{"model": "segmentation model", "dataset": "coloured fractals of 300 iterated function systems on busy backdrops", "train_examples": 97500, "image_size": 64, "crop_scale_min": 1, "horizontal_flip": false, "rotation_deg": 5, "num_classes": 2, "arch": "unet", "norm": "groupnorm", "activation": "silu", "weight_standardization": true, "pixel_unshuffle": 2, "widths": [64, 128, 192], "blocks_per_level": 1, "block": "basic", "attention": true, "upsampling": "nearest_conv", "init": "torch_default", "residual_init": "zero_last", "optimizer": "ademamix", "lr": 0.00165, "beta1": 0.8, "beta2": 0.98, "eps": 1e-06, "beta3": 0.999, "alpha": 4, "steps": 19400, "batch_size": 256, "epochs": 50.9, "lr_schedule": "step", "warmup_steps": 1940, "weight_decay": 0.2}
Rows from block 3, named by matrix and row number. Rows with one number belong to one channel. Each number is 128 + 32 x the weight over its row's rms, rounded and kept within 0 to 255. All counts start at 0. Numbers have three digits each. After the name is the row's rms in percent of the matrix's.
# convs0: first 3x3 conv (model.mid.0.convs.0.weight, 192x192x3x3, standardized in use), inputs 20-39, a 3x3 kernel for each
# convs1: second 3x3 conv (model.mid.0.convs.1.weight, 192x192x3x3, standardized in use, transposed), outputs 20-39, a 3x3 kernel for each
convs0.111 107:104105102100105106105109115106098092103099091107104100105100097084081083086076081060081120100123158094101112119128139137152158124127136095115131125138136104111112108104104096089097104101106211214200171154144135124123097098098093092089092088094099093090094082082105099095109112119087087105109114123217221194161156155162170159147134105106099096136138118116115112111116112116120117186188182150143144136139139121112093134137120136138122108107107107103103106099099111108111102093106106104114174180171117110114119119125111110107108107100114112109
convs1.111 105:127121131114106121117107127078066102040031082129129155101087085080097120110128141133128131138135137140139141051077072054087090082105110114101106119097100136117117138142142136134137132127130090102102084095097085095092158160162173157145131116122180183162179179158146145130162162128172177158133144130083073059102091086121120104024058057026070080060087096127126124132132130127127124150169167136162166137153148143098098108108126145170162135168175133143149135148148115107099127129117139144132112100106120111109134135128140144144133139139125126130
convs0.112 186:161159162160158162156153157159151158160150158164162170160163164159166171158165169166180164185200177167173145142148146149152148141141141135135134136133131134131131153142144145134131149142143103095098090080081092081086157156160155150149157150147161164166157159165153159161140136132140132119141129120078064072064054060074060069140126137146140154162162170151148152150145150153151157095086096082070075089074079160144148161145145162152157140143145141140140140140145144143145143135139145135141108098101096081080102090089151152153149148151147150153
convs1.112 072:121131144117122124116117112132148145132140141093089085166172173189189195182195199096100112093094100093087086175178164185189162146144116126130127130133130119122124114113118108106108118116117165165161181181177186187183098089088088083082100097099131121119144139153155162179105111107140124120150151149178185188185200195174176178150158175159156157171154137128128130126129130133129133143139138124120128130124127167165129165177172140165174119125116112113115113107109098096088109119106108107106131129122130138140125134134124125129121119127128127131
convs0.113 229:154157160152153156150154156161159155165162157163164161161161162157156155158157157138143146134142144133131130135132140138133139134132138131128131138134132138132131158156151160160155162162156103097096091079080089077078164162163165163159166165163177177177173171170170169167152149149150144143150147146081072069069056059075065068144136137141139142155157159149151151150152150153153151107097095096083085097086090150144136154153144152156151140142142141145143142144146140137136140138136142140138115106100104093090111097096151150152149149153150150150
convs1.113 201:109112116107106104104103100106120122105109112089090094169173168174186186178183185099102108092090095091087090146140138140129125127119111116118119115117118110111115128132135126130131127129130151149145164162158170170167106096094103096090104098092148147149155161166164168168141140145151154156163166163176184188177185191172178184112128151117120127134120116124122123123121122124121122124122117115113112112112111195194193207218215205214207121116107115109099114111103128134135136139141133135136139138138142142143141143141127129130127129130128129129
convs0.114 114:137135136138137138146147151133134134136138139143146147138134126137134122133128116087079081122128115096084068132130131147151143128124118152154156171179168144140129130127128121116121132131134198194179149129112122113106136135137132130132137135141130129133126125129140140143129125124110104111126127129174167131113099079105100080133133118128124118149146130141142143141143144147151152160157146113097091106100093146150141161171163165170161133128129134131131134130128123119120117111113118114117153147131100084077097090087142142142142141142149150152
convs1.114 124:135128111128095091114101107119066102043000057133100147117078085080087112109117138148130118137126112140132124060086072072104079083104089124112117114094094131110106138134145132121135133121136088108127081096115091106113132160161166173156121130122153176153189222186144171142160162135182217186148170157103087076102092090125120117058039077022017056068055104124125125131133129127127124150133127131124120133130129143103131092106154141179206123139128120119102113129109107104100107119105121133118115116121123129128126137137139144138141144138131133132
convs0.115 060:134131128128123125129118124114106105104104106099101106128113106109102106117110113135182172194255232217255249155174170171190185169183189147154140162173154166185174122112117114103116123116124122111111091065068093073075119119115112110112110104118134127127126118119133129121116118131113108121136136138110098111098078106123110117130126126132135155136134125139137134125123124128124128100091108088064086107093104139133125138138138129129132130127117128128116125126119133131134132119132139133144091082096079059077102088094129120115118114107120118116
convs1.115 072:107109122129126125140126115130111120104099117117116107092077078052063090110115147154145152158160160174173176092096078105131114071098078138144132151161152125132123139137141133116120142128125102136130122149146087111102119136141150142132131112116212183194162126147161135176133130127128122130127147165101101108087102122094113124031058079054102107052095090119120120127126123126125125166137120119087085151119126142068080051010050106091182134123138106081093128089094100102101140154148119140126108124119124140135122142130134130132124115119133124127
convs0.116 043:089088097098088100089086099128110133122104129152148150107124156104110147132130166162136130173143130171144137048045043047039040040034042096115127080087098079090086139143131138132142138148147081091099085092115121128143126127130114111116141138146109115127101113122113120128169162152162151126150134127170160147159157142168155144114116132113116136146161160090073075079060067089093091198189174178174167165162148107105108115103106132122128118128141114121136128134155170168160137124144122115128172171159173159151170162150079094102071073087082080083
convs1.116 073:161165163160160155155152150177179166187185173163157150181169164219190160162146146142152154134145147127135136145157166150152165140140155144155147148152143147154143132130126130130124130127124133125127131124125136130132130134136118126130134137140053063062065074070073083074074082086073083087084098088116115119125123119110111117191196197196197195191188183127129129125128126129131129156158150156158153150141143043037034074075054053044036170176168157155154144137143140154141144143142138133129144147134150145139140130131132128126130125123132126124
convs0.117 083:143145153130140147127127138148159162161161162175171167158159171164171179158162176187186175178186173166167152110116126102107113101103104109111118113106104122107107159162157161160155176166158094091093086080081094084090154153149154152144160153146179186184174172175161159166159150144154139135151140132085074078072064066077070075126129128137139136162168165133136141132136139143140142103097101085081088093082081142152142153154141165168148141132133143133139142133140140136145132129141142131139127124115116102096122106097123122129126117122126123130
convs1.117 081:122135138110119117102102100115139146127139134089089088158174170174203195189215213106112118097095099089084087181190182186191190157153148132133133134140138125128124118119124114113114119117116153150149171168166180178176108101095096091088103101096118114107130134135154165161107121115127127120138139144189196196203208202188190191160190210173186198186174166128133133128129131134133130131130127115108112115109114199174159203194196208219231130127120115105105115109101133145140145150151135146145133134134135149141139151148122126129119122124122123124
convs0.118 084:134131132126120124133126127127123125120115120127125129134127130122115119132127129169201175224255221218248212142148140152156147154159151125125123129127122139138136130124126123116119129125128122116121093078083086071072131127129121114117129122125134131135126124126131130130124121123122117119128125123091081091068053067075063072106100104114118130130139147134129131125119122132127129115110118086073083085073077142131127139130132140136144132131131132131132136137137136135134137135134140140139113107117092077087099084084132128130123118121130126130
convs1.118 088:136144150155162160160165149162160169157162173158157139087086095073061086063089102154151157165164166175173172130124101147167129116122085147157149165178169147156149123120126114102108128120123119139131134146142104117106128137131146146129139138133134119128093079103099090150088083092075075079099087116085095107087103118079088103079092116108128130109114115126125125133131128133132126164141134130106111159137140073044048042027064036021099145150150131125128149141132100112100134156138104124118107123119117134140103128133130126128115109115127125126
convs0.119 107:098095096093089090093089092099098099094093096099098100100094096091083086096089091140140137157152145148140130124123120127124120125122119110109109110105103110104103103101103098097099104103106156157158150148149150150149095092094088084087092089093093092094087085087093090091110110110109109110114115115177176175173170172181182182126123123118116119131132132099097099095093094097096096162163162157156157160162161110108106110108111114115118107106106106105104108107107116114113115113113117117117155156158151150154160161160098097096093090089094093093
convs1.119 105:152144146154145149148145147159153160145145162153157164072080062061064072096110117151150149152156153148150149127123117132136122125135119135137138140142139132137137130132133128125126130128128115121120117122122106112111151149148162155153150134134103109116099100109108108120089101099101108100106105105070069079076078087088091096108115115114134138101129138126126126130130128128128125145142134131130124140141141028019035012028019062075075158157154157153150153151150122124123125133131116132126107110109109118119115123135130130129124124125124124127
convs0.120 113:158158159154150152142142146147143142144144150151151156155157153157158155152154153162179168189201183167171148153161154155160155140143142143154149146158149140147141140134141131128140139138148097092096086070079083070077157156150152151147146145145177181178164170168158162163148144147140132135139134135064057071049035058057049070112105109113117137135143157147146147143144148143144149103093104078064084076064083145142141142140153147149162132136137134141137137143142146149148143142145136136140099091101080068081090076087148150150145147144143147147
convs1.120 061:128127146128128138129120117175166157166157141124122096151111131156124164174149181127130144118126132115118121155180167164207188112121113131140140144153151118131126133126121127109101136125119150157156176181180167176170092096101085102104097100099160124111166123122196172189084090101102108127139146153168166171183197193153169173139153155168162150176160133120117123119120126120120127164143130124094097137114109109053003088045045146070106136110118126091091130094097109109108137153143108111126127122128145138147142141151134127130121108119134121127
convs0.121 052:086087088094099097088088091104093096115100090118113104095093116095096117094099120086069074101086090105090095089094094109110104100088089112140148117136139100115114124125121117116116112116116149156163160179181153171176104102110106108103102102112108120128097101111097100110158162156137127128131130122205211191183177165156151147106108106080072064078076073092083087094093089096093094225218200209206192169166161100099100116106100131125115088100116094109121104123128136138135113114119089084093188192181169171158143147147085099110087102112085096105
convs1.121 104:149146144147146144137133135152154148150151148142140142088086083100100093120098117152159156150155152129133132161163173157157165147148159141142136143139132135133126130133132130132131130133133125122123129126126131127128147149147150155150145145139063058062066062060084083076094099099104101107102102113108103103109107106119114114170186191176192198171182188129130130132131131131132132118117115113110108112111111041038045053049050098097101138135127131131128119118117150155168147156159152143143131129123138136128134133130124120121124117118124119119
convs0.122 159:110112118107108118123128134119116119118117123131136137112114121108113116116126128137144152176190171119121115142154152156166156123126122156186178173197176129134120113109115101097107121122128182160136119095097122107105116117121109108113120122129109107114105102110122124131109098106094087099120117122174146130111083085146137113128112106107111114147157146116116121114116122126130134163141130099080091112108106137124123140137135145148142118120127119123128120120126126124128115112119119117121146117110092078085118109109116115119113115119127131134
convs1.122 164:120114129112097104114095111108099137055012063097076120141139099131131132131160159130121126123118122126125133067087065082098074077095090111103119102085098118098108126127140123120132127117127088104115088097108094102102110117136137138135121105099179192158202240212182213181185180142192218193175204187128125105124118113126139136070079101056053067067065091121120117125126119124125120140136136134136137131144139217180129182193170162225214134147155121119123130134120118118109117127118122135137129121116128127127130132130133140138136143137131134131
convs0.123 085:130129130123121125130127130123120121117116120124125128129124127116110115128123126155172148195211176185198169131134129140141133144146141110112110112109106123122120127124125120117121127126129126121124101091095092083084126123125116112116126122126132132134127125128132131132126122126123122125129128128095085097071060079080076082099097100105113125127136141130127129124121124130127129121115123093083094089083086136130123134132132137138143128128127128127127133134134131131129131130130135137136119113123098089100102093094128125128121117121129125128
convs1.123 097:146152150154164157157161146179175170163162167161162148071078057052063084050064068162156159163159164177177179113118113137154136123133118145155149154164161147156152130125127122107109127115115102121115116127125089100094131139139146150142143139135126114122103092100103092123087086089083076094091086118078085094076088099074085096062076088083108109078094090125122123130130126131132128172154144146121123165143142067035040048030035045029087152151152141132127153143126087098099116147140097122120107120109112131129107123123134131130126119118130124121
convs0.124 080:126128136129132139140143148129132136133137140136142141141142139138137135132130129204198184191178158141107097175177169180180168155146139198216201200209185163155135129129131125126130134137138156127115125111110130126124136140144133137140138143144126129134123126132136139144120116122114111121130130137106068061092064064111101098114106116118122130136146139129133138129133138136143144121097094102086093117115120100089082108103096110112103151150150150148148145143142145141142141137140142138139114095091099083090115110117133138142134140143142147150
convs1.124 103:147132140136107108131096099168140161125069104137092117143135091151168145125175157154129122150122114147125117081078060091089065099105077127117119117102104126110112138146155134134143139129133093114130088105124091105115122133152121135134122113113117136106146186156134175150125133105150182161145182175096092081103105100100118120076080109062047073086075099116116114118120117123121122144136135140136130129123114127108090139171173110200219155157165131118118113097084124114099123125115125141140136139123145150139143156150142141137143140134130126121
convs0.125 108:151139146150135140142140148146147166144152171157161174154166174166174175160169175185189168208212180189179153125111112123120117118115123116118115123122121119119112151147158137138153139133153105099112097085102095083095148147153147146150144142151160169173151164167151158163160147128146126115145115110086075087061046069064056075116109138116121152144152172138134147138132143144138151110094103080062083078060082162151161153145167159153169144145148139144143136137130150140142140135137133125133118109115098080093101084089131133133124126128130130136
convs1.125 076:111118120107109109104099096102105109111112103082084071133148164169165169157174177101104119093103109091091097168194202183203207141147140131134128135143136124129124119117117116109105123119115152153155172173174176179178112100099104094092108096092143124106141123114157148145117124129128128134144165161185183180197198183181186182146179198168186190178183165135137139136137139137136134129118112112095095122109109192178150201186171191201201108092087099079074099073070120134127138147135125122119124127124130135130133134131123121125119113117124120122
convs0.126 113:156155153157155152156155153144144142155158155151152149148144139158156149158158155109101104104100107123118105139137139138138137135136135139131136149150146147149145143142141147146144148147146095087087100086080118114119152152150155153149154154152155155153156155152156155153139139136145144140152151149038035029093090084112117119094101090153162153141138129152152150153152150153152151073069067091082073118117117150145137158163165141140140145145145146146145144145144139139139139139139138139139072062059092079072120116114154154152155155151155155152
convs1.126 120:120113101137140132134145146106105118043051096074103143132142149069073089105126147113111109113123122119137140139157127100111092103138126135129135109104115115106117128131137138145155135138149144141147127125137117117127131133120189181159165144124114127125134144124114111096132140120155149120136130105132124132088073091101085102194200192160172190153206230136136130136138132134135131095098107106124135127167172145168191076060067116108094108116108140162147136171149155154153125128118133137133133138141118113117119118117118119116135140135132140135
convs0.127 078:139138146139143151136133138150149148155153142162163154143154163151156167157158168160170180158166180154165177126130137125130137119118129141157160143153155148156154159163158155161156166171166089079087080068082084081090151153150149146144156159160162166169161160161161160158150144151137134145148148145073064075061054066068065075120118114127125123141146140141137137144140141141144141107099110088080092089087091139137137147150141152158148130143148136150156145159164145152158141146150139143149106097105093084087098091093128133142125129142135137142
convs1.127 061:113129148110122143114123137118148154105133138084097106204192166230217200211196212103117129081094103089094104157173190170166190157171180142141137132127122137135132131134131128133128120119115147139138159151150171166164108092093101104095107113103105094090134128113142143128105114101129121125132140131189192184189195184177179174188223227199229232202206194131128132131131130134134131147152151130137141121126131209182142208218155197172157143142149120127143117116131140151159147162153137146143158135131152140144150135142131128129125126128126124127